{"train_examples": 195000, "horizontal_flip": false, "norm_position": "pre", "mlp_ratio": 4, "parallel_block": false, "inner_norm": false, "patch_size": [4, 4], "positions": "relative_bias", "label_smoothing": 0.1, "learning_rate": 0.0031, "shampoo_beta": 0.95, "precondition_frequency": 16, "warmup_steps": 370}
Rows from block 10 of a small image classifier, named by matrix and row number. Rows with one number belong to one neuron. Each number is 128 + 32 x the weight over its row's rms, rounded and kept within 0 to 255. All counts start at 0. Numbers have three digits each. After the name is the row's rms in percent of the matrix's.
After each neuron's rows are labels from the 100 images, of 14848, where the neuron reaches its highest value: "top examples" is what is common among them. Only what is clearly more common there than usual is listed. The data: seven-segment displays showing three digits.
# fc1: MLP up (model.blocks.10.mlp.fc1.weight, 512x128), inputs 0-127
# fc2: MLP down (model.blocks.10.mlp.fc2.weight, 128x512, transposed), outputs 0-127

fc1.230 093:087085113130091090158166105144111115117131133109097151152120173075116118108133111129112069208227059090102149222113089118094125093107112171107132150108109100118130153156106103144091109128171121095103054052115142120181132157158134112160156092119093143127087155149116099110127127087166157135146188189179109108151104169150141145160179123130125126181096094141086121115124117116179121132100
fc2.230 096:151143148135165153121096147136134146199168136104115155185096040181165163167122127134159086116096187144175132082080180124153130146132124081191133146140111168121190104137139144159176114057126126131128153178096129130119110139072145133148109157128143146143168104096138123147115130105153069160051068085131152129082151073149096110120111141171176080089068142160161163141139132114150123158171
top examples: the digit 7; third digit: 7; dark on pale

fc1.427 099:190133092137113159115143162107106105132081122192052099136135134113157129154054184116087099186084115163098135119161113075124092110153104130172124098156140171085128187093176088170101118092089182145108145115176131150164106128134148076088116144106157130090124113178080119156126153178202118156133190128112100081100123102148164146167168134106081125153152133131139135171093146160082147148082
fc2.427 096:114078114091173085129097096120153116111139188090136152137135105136112125064114113141139122162197170103153118160134131237129116091107096097152125103139134115171124098151095192172165159089167088094133111156087119109119111126132133130221083084154170102159127187086162148114128158099115103081115107167127178137165113140110119155107106117160190064110052136167144137088129111083142147107138
top examples: the digit 8; first digit: 8; white glow

fc1.49 110:034158160122136162116105103133162120082129104147135162110175181131148128130097162162132126120119112160087143121101113091158140058148124175172136166148060155080134092083079147133101165109123160108128191133127116121199149143135124163119097100105121153059171156121122136121098134130140156096189159138065133102120153081129134097183060107122102083184130117096146079123146207135081123160085
fc2.49 133:163158151142121167139101136177120131175097175046109168186145073105152168114152181110125136102139175111183142113131098172161101169149128151215173090132208128157126141095173156145080150099175115090077115097158105133178174109111137118105042133160099121101137116172168072126130118109103102087107112133144154119154085158141158169125187091110142078128114133147158136148131112142153116144099
top examples: the digit 3; first digit: 3; first digit: 2; second digit: 3

fc1.331 082:081105071127185164097109121100114149063159139166154151083128122172094109117119160089149140133177111190155097148091145124089138143130177122176064107072064074174142050080118157116141158126137117084116141057143067165098103124114137088101161074104144123142161149186153153155144122151136137150095107120161107121132156112114133064148129170137115121150149144121193157132165152157064167150117
fc2.331 089:158134158158110084138102157135165114209136118091057110120130114122137093105117141138077144070103140162156106088133077127143205111166130147096162129137129155130122145121094080215097123106099084141128124187112223114134125196128136097139080130152099054099081116093121104110167154096090130146174161135157111075121138167140097170107171089126119128130096098128080156143115129147076078110155
top examples: the digit 2; third digit: 2; dark on pale; second digit: 2

fc1.122 093:113138129144167024120150107144161139137142219132109074133178150161164098163123116158126175148151078195137058139077127120129097087166175134137154058097119136090113168140164124126184122118198122124092154136129139102134093140186128121143108154113122129138077118151141098137121144106132156164147089145161092084136182121174109063134173088106144138113193103092163108154164142104144081123159
fc2.122 128:136126135133094174135128127097120143104140048157133139121102088132070153092144187116114083119145178063122218087155111186123164170160061121109113174147120127119125112109103149138111117165078142133115123139161148169102200129085112112133195093073159109135166135096112158101148092131083095108088178114095206121119114119109107181102106164157071172121100134174141124092096114126102149181142
top examples: blue glow

fc1.436 084:084123157175146117171117083141123103156107145177028115147174145131170168168105178147144126126161132126127109094097151155127133209136132118139115060095081107113159161133129143110155115107194119175149092101124134128144112168159119139138081177120098099113164101123127096116124128093157144154114149135117099157116139167164139194091179096060123077131104156181151141094150029084102129165074
fc2.436 092:116124128080043167160145134163090176101157066154139162102096135131058155156159155152144126186212036140148157089162107088110148181145148138166142164113154201132060126091204118096143107119118122150131142161090118127132133124128156096160097138125077156091125152137120127108102118145145124128098150181153061115100138123143079126137112155095098142092102135118112095106128161169073135173158
top examples: the digit 9; third digit: 9; dark on pale

fc1.186 087:151126106076113139092164102115077096130115107193106141080162183109163155105201141129073156125140179120170089132127098204145102088104088129133140152124120121166094123182141104151136131098127116100105139177123192158092127101128172100134103101099129163128137034165077060194093179171131130122116183121132167091191137099154107109121156089116105141177138166106150169135139130135104106155146
fc2.186 081:122121178149137097153091112117147157126114160117136137129138132179069046121083114127154141153137155140097167101158157114096149157131156077142156116162152138131202141123101126041128104144161125172176106052142063082181071127104091112150133123149160106174181240065135136126163105097154107142144084168149116162072132133102107113135148125154126099099109140147120142112103129152127168065116
top examples: the digit 3; first digit: 3; dark on pale

fc1.223 095:106128140107102102158075142104113060192127157122068179129131148129175125166140108052143138215130154095124124078139075162147163133165084136185158056112107137124147154161137152158101141170145156160100132162083079106126143130191164098131201124101140122160140095150153110109186136160137160092103108119119116143125153116143107128113162132104166084034106146108101115149155082125069150155141
fc2.223 112:163153114138096149138111166158056152119167127150138136115161125173122073111094168177101182104171101099192190123109101144075140118105111096124116109134169202081111166131124115119135050133140157118086068150096137213152130165183181126079117096136207130116128099100120121145119115127082153097185140132144086141063140104123102132161195079084123174132106136116140117124119133143113110126103
top examples: the digit 0; second digit: 0; dark on pale

fc1.202 097:121051114141129159149191108133153159189202171160124059111114207153201091148100156156080119096153149102167122145130145128149145110135156142144126127183144117114108092132074119135115142145179097110190189143153114078163146170116096115151133161106096081129105095121131134132140077162143097101115103167078163157145090135118103096104126107190070119101105178150157101103143137162080152162084
fc2.202 113:102159125131170085138128119098124110051090092089142195128153074139084124134181095180185106133096115137107130096157099090117090150111135110140119150108151133117125107183177109169187149126108181125065069139137158133079145110105225147130095132170196179091178174126125119133141151114126132112117142090179128087127128156101173138147129176106165111166098075086125153134119138100190107091133
top examples: the digit 7; first digit: 7; dark on pale

fc1.428 092:129127088094098137128166172100152173147159104207129140101089075120166102169128103136156131172112155076114103099124093097122119125133180135094119114129113104202103144159107059179183113188149134112137113133169118156147158102137211101174219154080147094196092125136108048166132108123127096099159100117175115142160105082108106134127151092098134110080134166126163142122142111121141146083123
fc2.428 105:143131161168168134138098109138095085137159144096071147127173093133139181149154154104089134122134102104150156148145061121159138147122137100176141126139169131129164151125150139107117165094145137149071065182098132106127137099203124132131050099165118169092204156144130126133103035133102131176145098132210171095147101105114166091180154110087120157140065149122159119155124160109082105188106
top examples: the digit 4; third digit: 4

fc1.389 092:099132128149078086149166110129145097161095102104102120126130159160130139128165138095143169141136112110116136098134112052091133146071111139146094136115084109094111157113088177190143137122158142126152082157102117135117082169085174124095137151100127151077170120151210087123134211101131139115104099085087081076123191064110112158146142208127118076130208135101130103074128093102080129156107
fc2.389 090:125102122108173108181129156143112144094108138190119132153117107126109167178126137128128125155126105133179170112116128146130127141142134125126164143181096171149070146149117108108176078119066134176080157116100131210142139137149124118129036116123117143123101106094139211141086077076106094153122120095143131140086193167123092098124122101066121109088079086102134194133150176215178113145095
top examples: the digit 4; third digit: 4

fc1.410 094:126166132107115134077088122111098172184072133146102129129093148135128118163085133174143113204151103106133175132111164177117161101099119097122064136133112135109176160163118181144108155132084116156167190166125180095126152075125138157118124163170140120099121095107183191067143101094162156122165119159235088142168149109141110088112099173155147071101131107087135143161174127115170135096113
fc2.410 086:109110103182071134120162107137166141099151124125115114126123127124136130063101159100075112067054185191126078108114077092132123151168158150129154111208119112179100093052204101092145159171137166153099115100149139168101101178139154140139146160045140137151130147103105075089076110153113137123145119098084152132123122113129093150117152134104147111129130141172122136176088114077067091153111
top examples: the digit 3; third digit: 3; dark on pale; second digit: 2

fc1.94 094:189130133098142122150068106091126134126125169153097150124111142116112136138087104113161094146154135121086133171095062132123135167150166128112153149156111131174140067179093151110074108131131163118138181108192140063152118139154092138058122112162138136114129186143112122112174154145170196095144122146180100082136154075073133087167126063119158143096127155164117064110110109165076135121033
fc2.94 096:145130124060158193136182115165120126155197088112173118156134126140170177072149155122116146121098095171209116079156155128142120089080110157070129132164170154146139125109105098181173091154145160149135089146080119137127140108174137109107152108039120104126114105107115109091148155146134021116096167165122169153126140137121129184145139117103093079164111140114109109180139148088152141075137
top examples: the digit 2; first digit: 2; dark on pale

fc1.282 086:122106147070148172137148120108141159180144086121076150172086082158095163107128139158129134130115132113124167123129148159158095110117113120108143084144095181133144166131044125056143039099153162217104166170096083114088141148092132103119139147093136131164087104144154092131163101115091145102080094094139075125143134071144070081109154111107164134086130130165145104073209115126161125138140
fc2.282 081:103099144159092092107121097199188137053107108115132151141128189128163141140124083092111131149164114116135097121146136164177159167099083121155171152116165099101135052104185171154131152137145109084152108129113074139121144129135065095191122132159072146124099118113163072108115078095140163155157092096117170110102121160080154124148082166193113154182085125105149106099153169122090086071125
top examples: the digit 7; first digit: 7

fc1.16 094:122156089088151207143084107111090188126107177154123128151103089083126090112110159161083162130139075114125120168108075099164164130118106125082164132152156120120155110184122109140107186119138093200093148147128121101207090136147138128131125145134135129136167173100123137113143162139160095084181127079161125179138152125114122127071097124106181085182146164150138191063200117133105092184111
fc2.16 095:149097137157090062042143177101132087105092070150125137135143133141097099148122129093128056094101160112095169078092140165106071127190122169135093094122103159161076120133133102071183073118109167082122108147138141172103112154159125138083113098108096073133114158144102134134139102096167149163094100133089128097149122109176093139133138113158083140064123085104154114145028149117130137099094
top examples: the digit 0; second digit: 0; first digit: 0

fc1.89 081:080109167177156132081147098197093148120146147197112176169159086133110044105109181129136135117100055093102096113174150118164089134123141124094061155136123084108093164138142124098133148100096105155131174142204114047160120179156092132098133135127111149076127175097153149144188160123174097107131120104137171155171102134109135103179144180114115100177146130116159141113095120111139134128084
fc2.89 082:175133136065117108150085216060167098108155099100111134118116152132123184119137079097124105111102204116148130124072130148115143116105113093184158132110112185121128084105080077139166099139195154139120127123128135184094140120084160170103124133146110117156130132178066142201110089122106142104138177134112097115120153132142160128133123064158065150028170136135119139158156150147138174117156
top examples: the digit 2; second digit: 2; second digit: 8; white glow

fc1.5 093:131144149106134129111181142135144196132167112048136144166119087162153115190165141097058153125187090126141101121186195119149107123146145093054134120070135115129145131097086124119149160120138199115098156110130176142103088170125140113149132144118098139174145146117153143102094189165099089130094131124124140141128123125183139120114081083146119144132039146092146158123105088155015118144112
fc2.5 112:106144096156161114123097152136070109130161153136124099140087162120104106049091163096160131145061104125117103140115099155074204119098098129150128109109129122193099092129136107138131105150128078130137056082124078116176148093095134121136129088134151077131108130179113103098217061149148131087128083152138138084105160142082188163176099063128147146155154143121103093103151124082171170084143
top examples: the digit 2; third digit: 2; second digit: 2

fc1.263 097:092196123153106127152119103080119187169193144114157114084098143064159173110095097143117119172133091169113112159100140167128135082092133097142092055105140141126090173129104140161127159129132101039166157145129152165122137050134125120158147139169152168134175116110166092106098140137081138105159037129198133134139151129113099132162062095115152093118146170151152129121174123157146142128185
fc2.263 079:129064117130141108127197090162068161117093129140120100196161101169122155128114113133100145098109153121092106124155144106150110142123153106119151170186109100127161080080169107061088136113131106120138119081135105131099092139055120141126091142105110133087147093107150108133151145091149072126093130102070141209112086138150138109176179113139103164179153059134156181118127034094186144099146
top examples: blue glow

fc1.251 112:131153130081147106137184090124124069169151081211075148113131118139130111161136103115118138177134086126116142119126179093108098156139126093110147104164198152120105098181084108181166148150105169088178084128113138174113111138119207142117157092155124107083145109120192089138146099117138229095111115074136083132098146104108170156180126156145156110095145096134110168155188124143109106083105
fc2.251 147:137107110136115105105175185088095139098120160173084155175155089074124105176160162091127157092134105084167132133114120192147131154100149130118208106158113107202165157139103115127109131108143143158094146193116170193098101166177198137159155147159117101085143116105141092149113155106130148127106107073183132101100164107131096128123136130051139115111066135126182168120112135195096114118070
top examples: the digit 4; second digit: 4; first digit: 4

fc1.286 093:065128169138126111074144163062111136151155144145107138154139142100171197163129115160188096126133176089113128052180101075093126111120060186185148081157150069113099153135109180160172129094113109119097126117137098070153121162130177151143114174091130145151148103138161104111129149159104127136086116099110115129137146097143146175125185169119164106058112145113106122125189067073124118142158
fc2.286 082:125135124140168093211070150141106089089130096082129084157128183123151089112158117096100148103189121097156112143139137130097127158090102054057169099129109181096178113140146147105115117172173151117131111121119140172158108109171156114179102115141163124124174151088131131064106133112169144159135109072171127152071139162141127087106171184075132125099111134099094188162107153175109078161084
top examples: the digit 0; third digit: 0; first digit: 0

fc1.220 100:113149112127159058107162123152159144139148196140112083146175147164165096133116111130120176143127094226140081129081125124134083095164125163143166055107111149119132169152159141135201112098193108121076140145133143092145082155173135109139120145120114103144085143148145108144143154099153134151136068165151070112166185102169117051153157085105143114114198108100157100139123120104151075080156
fc2.220 184:107112157153095135135112149102129120159123074144124159111084088126085150112120182137143066118121163062120195102166117171121128161138084105081106171157130109134138089133101145153084134185064145133129115115181142182106177136096081153129180088086168138094188129100145144098133091153076129156078162087106212136108103135104115190123134138154085174167094142153128169083096140158121181172139
top examples: blue glow

fc1.106 111:171069156156128144110142086068063184135168112093138166168082146107151094147134118147165150119124133121099166077132165196104138067182165111158176105079121141165076091172079173181072125112118140131118098088150088128136151133102107089146138158167163126090102150106089114137160143164076168181117106136152132135125187165176160091081143162128170104139159097164154099130170145151157140130149
fc2.106 134:121151088156133147108167128143078148126088121110169152107119133122127163120164124170106119057110111166105126133175149166080158081161181165112164180149082172164038118158165115177115100163163192163101098096173125138122124190121088088134152074160133167129117190087048108119095146137113134138122131141085114112109145163166166089155188133164129133164094075130172145129153110144134181129124
top examples: the digit 7; third digit: 7; second digit: 1

fc1.345 098:123195139117121138120103130154135148107103102169094122196126122115122099106165166136082109139171118113137118132074163166116150108055089134149176135081118160104161087136104132097116156105108108141106086171127049207056108175142151156158126174100126175108077198137146162149102172094106076136194108101157124123117119119170156081073133105116110067092123163156154149138092169157099115124097
fc2.345 107:105156115127150133088065118172156043142107164087157163100133133075074155168129099144139100091118152114126131162121141114175109101144123170130099045108124097153115135092149097128151093128072137082148131114154177087166121059124126101147163090145122146095092050102166153162136152092129161108060122097025122143124167142140114154145104101173143139127184188130155124140138097107171102091136
top examples: the digit 4; first digit: 0; first digit: 4

fc1.312 103:089142097164171114135137108165144173169143110179181162132095119165147174201088175099143098160137147135122135115157082068106158113145087166150157153087144147048078085107158123191172135077156138161081137113140129068140088125181121128142112096139110115136165107152178098163212090160150168119138130137101125128128143066102171144121151110118096157114090086067095125139117130140088147131077
fc2.312 089:176217134105118173099141137125117096139137213078117171101079109122150096063128119157121142076106138200086122167108183106116110149091133106140073135166128163144185184180121126112075062115095118066136112181120148127173119115090158081197095160123153162111164112166101110106115141101166140090126138119155140087098135129111115174153134111136126116158161189201127127134128138118133132145113
top examples: the digit 0; second digit: 0; dark on pale; third digit: 0

fc1.55 114:035149083175130091135150068141108121132165136127122122127198133097050143145146159093113109125116135105135145116169073035174167173113129182162168137113141134156150145148128158137165110122162130122095139085154141102130102150122122129137167105137109156149146113159081124128181112147112142215111113151061147133098091193121201156138152162165103148123168099212111132128129081098098139134136
fc2.55 100:139130156107162172115088123115127095146078139154121129113137163133089198123141095145177072119080162093180072125125154123105143098189119116102121128070167096175135132130108126141206135110149162104148170091134067050140169110165091101169126156162148085149129127134079098157127093130111121187108158106083062111166094104145112148105142085077126039101122135089170142103115113097111146127077
top examples: the digit 9; second digit: 9

fc1.255 132:135155128146144059132203133177152146136103170137119092171179121169174087135140111121121176120126087223143134137072111132111090120157117156120178061130138139115111185133148121135183107088199131114065160120137163098120080140191148079154113100135126133121109152146123106148113154107172116147162085168135084152153152126159103075131128081139170126141211116131148108185115128107161067087134
fc2.255 152:147086105107131135137095108138113122117143181092143123131159177154153105166102098115147184130130123181134020186108151075158154083079206127156134116106113140128129149144146097099157128104182113119150125106066097093120090110150181140118061168157069137150083106151147120154127154114143160135174076134133031116120100145140171092148135105067163070096117114103108091148171145127143099094133
top examples: blue glow; third digit: 2

fc1.154 114:146125044102117151122081096145150132168144124150124185115114156100097117132152077077114114140104141132130050194135154114109185106091197123122157148098099136104158172184104107153092167051154169117166133104129135169139175134176169081116099142159076114154113090134132154117157137124113091091193098145102145155105125113152153107132107156121213102075102122091136063111088109086154117159106
fc2.154 135:133134196144117091140172141098068120105131144095131100081121113112159164144111184186146138148164156090135176072174127155177127133146064136155088096156156144155140085099143083075127092199125073132128145165132134088107101079095101173145164126129145124088138129139117121149141105153169203161056152092125108114128113159108132106156130113148066137200118123153143198153157141159070161099163
top examples: green glow; second digit: 4; second digit: 1; third digit: 8

fc1.414 118:138110145151128117110125077101075153116118140153146133076168136120115158132147186086132137179152122114107098128180076093172102151149159111118157118101162125201164134190070125132113096168128128076129213103155195043099126163122113125145091125120100170092163131199148142113201106138107170191129173153079135137126105167141122150164092095140143098097084154165155152139077116091146118123147
fc2.414 102:144164133120159108146130088102135145140083125156146142130119124132090133121147155143091156102141144191093070136167099145109135108107130084158134108091139075248092113123183111070159174116174160161149209084097089173112140140137084150109187101140093101184119165108137152120098147138185188137088172117146108160160122130132146150150099119101100113112149115160151103097036104089164133169131
top examples: the digit 9; third digit: 9; dark on pale; first digit: 9

fc1.419 166:138155140103073081111100146138071144116143170164154126133131125123208111082079063139108160147160118124164098144134148139194148100158190134159169178170108135106100097131124091083153129187113126136112091110071135049099092108136146094117100077177158121138135111183137110135136159063140117161096132054181068150141143144169147150130085132137120084134095141189125066115122152100102154147109
fc2.419 211:140095123145157199148113089124194118146108107089121112084125128135029138190159182122123128121090173110102113141117149092067150153081097098104094108071130119152162143157124178165105126091116130116174146154173120222142164135100114153157142201114103156135129157082135124137125094189124143096153126171105176103087082121070122118132148146110135134131131099057143208151148117149117093129139
top examples: blue glow

fc1.275 093:137197171089167073158132082168100151140127122134128142080128156047133089075181180085164095120163128092135127125143156121133123140150112135185123129125124158199122154139153130083125138121133113116181128113147125090133076154099164093049107133076131092133134095128110139128176090179163131190140149128087082098052093104085109120108137107127154088134184130099154109135082116088098187143073
fc2.275 083:185141158176137162139104168103142153128125165142136171124113191148116192185140084170108176145142117149113115074154080147190123114102109078103149086126133159120143116159129103141161103118122140122105155138079128166107157144173083122223166112159115106136164153102130126120104173190130141175141142122101130117197151174185195187152162113130111163080087149123152180100107182153155100153165
top examples: the digit 8; third digit: 8; dark on pale

fc1.397 104:165076124157074139089110159152135139133121125131085090148093114118102084138157101097155120099151135135125160113086138123169046191137164080128126059135153090123130189054135135118143110055131108140135131121137065179133127147109157139142193134116174082167086079135096112078117167142153126092101122080118126095135184068098124167127118138111176107174171143165091099098105192152124129162081
fc2.397 084:096212114115187117214166118174097126124100090155101199103181149132155159157087131127123151154133109146091118139146120137109137124116129170096134177163065146103123132136105170125124119148127174105090100172102172163132119080124093128120091121175095180115175130108173113153179089138111160117156159200198157110169071187121134094150136175179128117130139111092167127171124104080131129086111
top examples: the digit 4; second digit: 4; third digit: 4; first digit: 4

fc1.98 108:139131082136120130186174140095124133141145099110122164134135108200158195083097103126171094176088166124123115140123112112067108070153085131109160141126161170095095092130143109149090153080182128177127167173134153119121114153124070132083127094085147133091125153102146155133183139088083105118106103127111108150142103112192084146095178095116130176157151117172069160199119106144133096048184
fc2.98 091:146159177128121117056114111110140115143117138142139112099107148061090075168092118145108199065201070108138163099148133157142152195123110148144108108112118015164151142088094159117118131174143117091153094138120121159096114140149132135166165150126092121102119138123107150130103092154177167142186151146129131046110130112099139137116107124117146137097126130051181110097098135172172157180072
top examples: green glow; second digit: 9

fc1.315 110:106059127162086148148148119123117187127168136134115134115154193163193067146190126142134086114162123143175182218127171140178102111172126128164153147147176142124146126152092179181138103064119085122117148117112117100131137119124097108144152144122105093122115097111181165069190109168082148143189133123101118137146110099115148115097127152165071168103098127135160120137154117094057170080165
fc2.315 158:089155120116108073104116142169141085106106091108121133075082059132063135161111127110123119171108112130171085094145081060110101152123181175128134117114129083123091178150160133123162167150097145081094131115167137136100165061108147153160115113180167127179227166132103129110098146118133150129155098102118133149169166160158177134144173135174147089161091140092067157128081110152161108162079
top examples: the digit 7; second digit: 7; dark on pale

fc1.233 112:149192176098169177117126088136132106119114153147190121189112102082158110051119177131115052141130138142111144198127152167120117119130185113092096069149153170106160118172158152113074131118175110153126127175127158113186139110115139124152108159157135114114095110156151115172121123152156102108114096108169115081173154158175127185122122114084140162167182133168113072060084136107078118082122
fc2.233 101:150126064108122129118135151125109124125145148101127091191100118147133184113139191107120172109148175081116143131160136134093169118155107183114191147135136205127161125148138143116101142106184156135192145112167101068088078166154096114131109136118169145109065159160132121149116089161139050159120073152113141103094147072134065186062146134050149133143105145083134129131160164121109192122109
top examples: the digit 7; third digit: 7; second digit: 7

fc1.317 106:047126113058099120136164125096188163118171116036134086186093179142117097120160119110125150198149088096145082164112103136157125140155097084151128153076114135077131105100114103114102119134103151180083145151153165119095152123108111092155154170140090083137120114082164191162138112172129146126112153137113072187144133144188146121143132138131186163174060143092130148139184147125159115122128
fc2.317 104:184076151157197107119149147163082157162126179129100180098086128173131140158146119120177122079121102081135144177125114109134145124133149135120170107078157155188154107150150100114187105109167119079166111111115117121098125153111112147147154109103166125155119195208158171102105130181086133109132097110114141087148166153155072180119090147121100204129097130130193097095077064161126135114169
top examples: the digit 9; first digit: 9; third digit: 9

fc1.462 084:095135129099128126108090052101118112123159042142107105115116114109154148143117144121072105098143164123171112141120143148187172161115121154133180124097145171133163146106152124081097047129173127055122145081134135078105181136183077138166114199140111151112097097087112139131128185139175122145089167187143108109151110138128118172152127099130108090089180112142176124100174079092121178154071
fc2.462 078:153099170124142148162083115183142106105157147105083153135157161170107188118103187146186125119150069104138139126144102152105121124165173155136126173123146065140122157083116121079112206107115148159100061151166093182132079157148152131127165104159070130067138180171112075128132099149125064137161123132137139151148147182190116070050110126126155135131125142107084111144090137160086096110143
top examples: the digit 9; dark on pale; first digit: 9; third digit: 9

fc1.199 090:117139129159085109093119090147174145125137172117148081097160154106118105130138115198091148158109133186104140130106128164163110138127116077141149140140112204058116095179138165076079102144127165122150152122106087153114175074091153137161110141137085108140163122110156154150114109089109186114140112120133084163137135202151166083097142182183190176058106102100182106189135147067124151115152
fc2.199 093:124130153139140136117123114123135148155118102123075108088110084138138163165149143153154116109133131087116115076129116111135156124156169098169129135168142166163076135133173074077136036009082108136122050186098114105116119126164144119123084176098093104173071086118098140138156092098162141181097135129163137063085136086147103165153118088105136153139068112145108099123120187134105111094087
top examples: the digit 3; first digit: 3; dark on pale

fc1.393 101:077104148100138168141166067157070176105105132100151151113115127175081144162164177120136096121141145102178098159136116096162091102075075177130122083149083095188135137105137137096120121104144105141148076140122120108081157132129161144149138132121111111083135132097089129102122102182184196105116124192169111165132180104111084104126119083107199121183156100099083136205114138175100166081137
fc2.393 115:166142135170112154153145123148167147112109160082135064139167094124087142186156171116150077134157146125151170101139126124154178067129086084133137091120122106124130143171106167159170130147135135075114139158111135134124119149064116133116123186113169155141098148149124055187106099147113170111148110162159141130139182131107107126154174183171079168134194094102117217208130127143118087097201
top examples: green glow; third digit: 7; third digit: 3

fc1.303 087:101112106125119090131161114073177114086113103146150074169140096145132150098046127106146174119150120106128121134083123146171145165150075112112035113090128155141140118200126047101124106143135175182112170154167092106144137106119114056146118153134151115159064097103094146112168136120139103159109132150123155143120164106116141136204101087098135193102105110122201143140095063179109128102145
fc2.303 090:141138105085144098161139112162132061085152116086106137146082156083099114169169102135118128097149072123162109160176088071142182123173185175109168147114103142140129111114114120141141130148103077063130102119125162125120181090171160180205178162105136111087199160168068122088136172196133174139098088122128103104148132136126111142094097149133072152128189093137117136080126145110126115176143
top examples: the digit 2; second digit: 2; dark on pale; third digit: 2

fc1.306 102:144165089054105125144127074115039140101130105132083088118215137149184178112130144153118116189126133084098092100115152207111068138042145128103131142141084115116095109138157136088113105122121130066137162148136117143106115156155124082126143118157089134090138104179079166105137134148139151097141137097074065132166154161124093113101105106145153115118113151130119114068132071171086130109184
fc2.306 089:118067113132147127163139163171139129166102137174149125166098089088087110165092091132188143135151156167073163096156102121130095129177132192153092166143123167099159122071125139170118135091149153107137137147167121135152193165084160132140094073181122113116170176122144102104103163053130091111099100114127105149134090104113078080055124173128131132215163101108149122143096162139079129172087
top examples: the digit 2; first digit: 2

fc1.399 096:162114161095120084142148149084139087120117132160143124091119117116154129150156175119151093127141129174122121094135054158151116095088125112142136145068179156140099181157173182096143060088195136115112108091094137130147073133136123126106049104077167139137094137105158101142077120065124140104064098095123130124163128143085072182108187084105117153171115136138194086165129139079167158135169
fc2.399 087:121155081149105125112112198115147179100135095096133125141152079104150130109105107109103101106107104196168143124115130158127119131180105196081081110142093050124117135072090125170112130129106135162126066134132146101091138145145110134143178120103102108087152091170107170129129145097147159185205130159104113089088181092134169100127066150141113117123118171129052124098163123213133073097085
top examples: blue glow

fc1.411 091:130077100108120130133143117144162069144158091121107143172116131105137131113115145081138091187096073095203101100113129131170145108097153132150144061097115130128091076079094156046144097130122114139124119031175125113115072152103107097150108165114088133091094143063106170085143161117110097116079130135121129073159141123137113113094083123149081140164157118129078220117085148108130133076102
fc2.411 100:092163069131097176115134115144091097159110096114117113120131132064136123133122100108102158117063075144084075130086132136156128108080124172157104104092140120092117151128113091196126142161095141104139180130124117106185134093110130134132116091056184131143125033167171121106191129214137147109111119140127143171169101165122150130160118042154144168100100183109122080163160108129113150117175
top examples: the digit 4; second digit: 4

fc1.112 090:122108131153156105168185156152134157178132167142138152116110144121182225093140132129111096118150088192163102158140143151118129107144147215139145120143116106105064123132092133179106166082073133094122159160138171089161112090058172109116119159175084093132152191110127103152150155130099165091134129124143131129149170143087196170120153144155053092081145142123111170154148191154104148118123
fc2.112 079:156141125128129131084110168154182085129141129113129115222145126115178091167148084104105125148161217082151175152105159167122155131122101073119140134154120158098118095129155167088184072178151082122131069095148038172122126140155114147136132098106173164118092091127123185108118158175113100139117080142136131133138146108132084108100077081085170171180111104117163102129127101141065108146136
top examples: blue glow; second digit: 6; third digit: 1; third digit: 9

fc1.476 089:133137151123128133128134096074161120111157065094115144157136128193131165108137148091131151096130169158103173159148098112153130242134097090153156124103112125113141123138086127120133139188118114165166118129102140111118095146080125144114157121078161138130118158092196111142148103082157127144194130143118152100113188169134136104147092106157178161144147091142145111198190127062223107146045
fc2.476 081:103123102144141114103148095101113146169102154177169102055131152091151049168085101128122101141123124088125100093069125157098111065078092155152081088116146166154135138160150130119109105085134124118100174073127092117159206118121128144201125082151142143143090084166122161108136125150141127105017154106150141174166144062136137166144146145101115130129102183108118131091115139146075125091176
top examples: green glow

fc1.33 103:157151067151147119155160075145121152200098070131136160141113114158112107129151085102122096114106138140162120182152111112131145155104149146069180101122127140126133179146128125126136119100156146151109147126161086154118135158118168093118105105133108136071153162077112121096126156110139087093210128207076133182150146088113102112098092104088222151077162152140109035153071115095147130067115
fc2.33 103:160038059109104132114075093102150110173130115098080156129089161156096075108165115151147102162056122098145087150115172073163167136066206121114108107108074169142135156179138082170143116054102131084168123112123150182166146168132135137156114160134075103115136115132110106159113141158173063119139116099124164139095094086144158104126146147094210136123107098118130115126143157128135116128132
top examples: green glow; the digit 4; first digit: 4